Weights of a small segmentation model.
Training: 21200 steps, held-out accuracy 98%.
Rows from block 6 of a small segmentation model, named by matrix and row number. Each number is 50 + 12 x the weight over its row's rms, rounded and kept within 0 to 99. All counts start at 0.
Before each channel's rows are labels from the 100 images, of 14848, where the channel reaches its highest value: "strongest on" is what is common among them. Only what is clearly more common there than usual is listed. The data: rendered roads seen from a driver's seat, with toy cars, trees and houses. In brackets: how many of the 100.
# conv: 3x3 conv (model.mid.0.conv.weight, 128x128x3x3, each kernel summed), inputs 0-127

strongest on: bends left (94)
conv.59:56 53 25 49 52 57 19 56 48 63 33 48 29 42 61 29 42 17 72 40 51 42 56 70 44 65 54 51 32 68 53 48 53 51 53 53 74 51 48 47 66 41 45 47 27 21 61 47 46 64 39 67 53 39 53 44 46 52 47 42 28 62 59 41 46 43 65 44 28 56 39 58 44 41 62 54 60 54 24 38 53 67 46 50 30 51 54 42 58 56 65 57 71 52 62 42 44 65 68 46 67 52 41 43 51 64 56 51 60 62 38 28 40 41 49 59 70 56 50 51 71 43 52 55 60 45 64 41

strongest on: house (66)
conv.50:68 33 35 46 31 54 39 74 33 57 43 39 61 39 32 38 46 29 44 36 50 52 59 41 41 55 38 58 39 34 62 34 55 49 72 50 33 30 44 55 60 38 48 47 45 50 58 50 56 62 46 66 55 40 38 43 62 48 39 63 64 62 51 47 33 56 47 31 62 60 65 39 47 45 32 46 68 47 52 40 60 62 64 48 64 35 49 59 49 71 65 72 44 33 46 60 38 53 56 31 46 40 70 41 64 42 75 69 60 41 44 39 35 57 40 52 50 73 40 83 44 37 57 37 57 45 34 56

strongest on: truck (100)
conv.86:59 24 32 34 28 51 27 56 44 49 52 43 47 52 60 57 70 59 60 58 46 27 37 49 59 57 39 73 22 42 53 48 40 52 46 39 45 41 25 35 44 49 58 50 59 37 58 48 67 43 43 55 60 44 41 44 62 62 51 28 58 68 17 64 62 43 50 58 62 39 64 56 44 66 61 44 44 38 34 55 44 59 44 57 41 60 29 57 46 50 68 67 38 48 41 44 33 55 45 46 43 29 33 42 65 30 42 63 57 60 36 45 35 68 58 41 53 52 51 60 69 59 42 42 69 27 46 59

strongest on: truck (86); bends right (72)
conv.101:54 41 55 51 27 39 35 40 62 51 48 41 48 54 63 44 38 48 48 48 20 32 34 65 76 41 32 60 49 45 55 34 39 53 63 44 34 36 45 52 47 48 40 42 80 31 52 44 65 46 43 60 54 42 36 51 42 40 39 51 74 35 52 58 61 38 59 62 62 46 38 49 42 57 53 46 63 56 35 53 50 73 68 46 35 45 54 43 45 40 57 56 39 45 47 39 31 72 48 31 34 50 43 56 72 38 36 52 58 61 52 66 25 54 61 45 63 59 72 73 61 46 38 66 73 61 70 43

strongest on: house (74)
conv.104:71 45 38 27 49 79 44 79 50 67 44 32 46 47 65 42 34 54 52 59 45 55 64 50 49 65 49 72 35 39 60 57 35 75 59 33 41 30 30 28 61 54 45 59 43 57 53 36 56 51 52 75 51 30 51 59 54 33 54 41 48 57 49 74 52 46 31 57 65 45 50 36 45 38 29 54 61 60 34 43 40 44 50 70 53 56 49 46 52 52 70 53 44 39 69 62 39 55 56 37 54 47 59 57 65 45 51 62 57 42 64 59 48 45 63 59 51 67 32 59 59 39 46 53 86 49 47 48

strongest on: bends left (100); double yellow line (53)
conv.57:67 45 40 28 69 40 48 50 30 39 37 54 60 43 66 58 42 42 59 34 44 55 61 49 36 50 58 46 62 55 54 53 57 55 56 40 31 42 50 48 48 77 76 57 53 49 34 46 44 39 56 52 69 73 40 60 36 56 63 44 67 66 43 62 34 43 66 57 31 52 37 57 40 76 56 53 60 43 43 49 36 40 43 32 45 48 57 42 58 54 63 45 47 63 42 42 59 48 63 64 77 38 54 58 54 72 37 44 64 63 21 48 46 49 53 31 60 33 43 21 58 55 52 50 49 16 41 47

strongest on: truck (87)
conv.95:51 28 57 56 40 37 56 70 65 71 49 51 67 48 47 35 42 39 30 41 37 49 64 53 56 52 40 45 57 35 57 54 59 59 81 37 43 30 48 53 53 39 35 52 57 46 49 55 37 50 49 56 52 43 40 64 52 55 43 53 52 50 57 57 52 55 51 50 78 36 54 40 58 41 18 59 62 60 83 34 65 72 45 54 65 51 70 26 59 55 56 57 47 34 42 49 31 52 44 35 19 49 61 55 54 32 50 65 38 42 48 53 57 50 31 52 29 61 39 61 36 43 57 57 76 62 65 55

strongest on: bends left (93)
conv.108:44 39 53 46 37 39 46 59 31 67 36 58 58 36 37 46 59 37 54 40 44 67 55 45 56 62 63 52 71 51 38 58 47 65 42 33 57 31 35 46 52 52 40 35 44 51 71 59 64 53 41 61 53 42 40 52 64 48 47 61 28 67 47 54 42 58 45 50 44 47 39 62 55 60 48 39 33 44 43 43 58 76 56 53 54 47 63 44 60 43 68 44 63 26 19 38 32 54 44 52 35 84 28 44 71 37 55 49 57 36 66 37 84 54 51 41 46 26 48 26 44 36 61 54 46 48 62 46

strongest on: double yellow line (49)
conv.96:41 36 55 67 70 41 42 64 58 41 58 46 63 71 48 54 72 58 43 52 37 57 37 35 40 50 49 46 58 67 44 63 33 69 56 40 61 57 43 46 52 47 45 51 66 26 49 63 60 57 52 49 66 32 63 28 60 47 39 30 49 35 39 49 55 42 51 57 48 55 50 29 39 50 55 54 40 40 36 68 76 59 56 70 30 44 53 66 73 75 37 40 48 45 59 48 63 55 42 35 47 42 61 55 35 50 56 37 59 27 53 40 50 31 55 44 59 38 58 53 62 65 24 52 44 78 53 74

strongest on: bends left (75)
conv.64:46 32 38 44 37 61 43 41 37 56 34 50 65 59 59 51 50 54 47 52 55 36 45 43 37 43 32 56 53 49 72 68 54 46 63 64 27 56 40 33 66 42 57 46 35 41 53 45 55 36 31 47 50 36 58 38 48 67 25 59 37 75 24 29 52 52 29 44 70 50 57 57 63 35 26 49 58 58 42 39 39 61 67 42 27 61 54 46 50 44 69 58 38 52 31 54 21 58 35 32 44 58 58 31 58 28 57 47 59 49 43 51 61 61 41 42 43 52 49 42 31 34 64 48 56 47 65 45

strongest on: bends left (88)
conv.54:53 59 73 36 46 45 45 33 51 40 55 46 41 50 44 53 32 44 72 67 57 69 62 48 35 53 44 39 57 51 67 24 62 45 61 39 37 42 66 57 48 69 61 26 48 59 39 37 60 54 38 51 42 66 33 45 50 32 50 53 58 42 49 50 55 46 22 50 69 69 49 61 46 60 46 35 71 61 69 34 31 36 41 51 51 47 63 35 43 39 30 51 40 51 59 50 65 47 68 36 61 66 36 57 47 61 57 55 63 65 60 70 26 47 52 84 60 62 47 43 36 49 55 59 54 38 60 44

strongest on: bends left (81)
conv.47:54 35 53 40 43 37 25 67 43 54 51 35 63 52 47 44 42 37 47 46 38 44 61 54 47 64 47 50 36 39 56 53 61 45 43 58 55 27 26 44 40 39 58 57 44 30 53 47 55 60 37 72 49 51 57 44 47 44 42 61 45 54 42 55 39 28 52 54 72 47 65 49 44 37 37 52 68 50 58 40 64 69 39 58 26 47 52 56 58 80 80 51 58 34 43 38 17 59 51 39 39 68 55 57 69 45 66 69 57 41 50 53 56 31 25 53 51 73 39 75 52 46 56 55 69 42 36 54

strongest on: bends left (96)
conv.15:56 48 47 69 29 52 52 63 67 80 42 38 20 49 47 39 55 56 34 51 39 21 37 65 72 44 44 74 59 30 55 40 43 40 40 48 44 58 38 53 58 32 54 42 59 56 38 53 43 66 41 54 48 43 46 31 28 53 55 42 40 50 49 54 64 53 59 50 52 47 40 43 56 50 41 61 46 70 57 35 40 73 43 08 50 53 51 50 72 44 49 55 66 41 37 54 59 59 52 58 13 65 36 42 57 44 42 52 32 50 57 45 46 46 63 49 40 40 51 59 62 41 42 62 61 35 41 41

strongest on: truck (85); vehicles: two (80); bends left (79)
conv.55:57 49 53 44 54 40 32 57 27 26 36 56 69 49 80 70 54 15 63 53 39 56 45 47 56 38 57 41 40 49 40 52 60 58 71 49 44 38 53 56 56 45 60 45 58 52 71 61 46 41 42 45 51 44 49 55 46 48 53 50 57 50 35 48 28 41 49 46 60 62 48 46 26 65 56 67 71 46 45 47 44 50 54 66 49 62 63 34 54 38 57 42 42 47 35 60 43 59 65 37 70 42 60 45 54 55 64 51 69 54 27 41 18 46 26 48 54 65 64 62 70 68 35 58 77 46 65 47

strongest on: bends left (95)
conv.58:55 50 42 18 65 49 48 64 44 50 65 62 48 53 65 59 45 51 56 53 53 49 70 57 57 58 53 37 52 55 46 50 68 63 38 35 56 20 56 66 43 50 57 48 51 57 66 58 58 42 50 66 40 49 60 79 45 62 65 58 43 46 46 46 49 29 67 62 51 41 65 42 57 75 49 52 37 89 67 50 38 35 44 43 52 41 53 37 29 46 52 51 61 51 50 65 45 56 40 66 34 40 43 54 72 69 58 55 56 58 27 53 32 35 38 57 47 76 49 47 62 55 62 77 57 38 36 40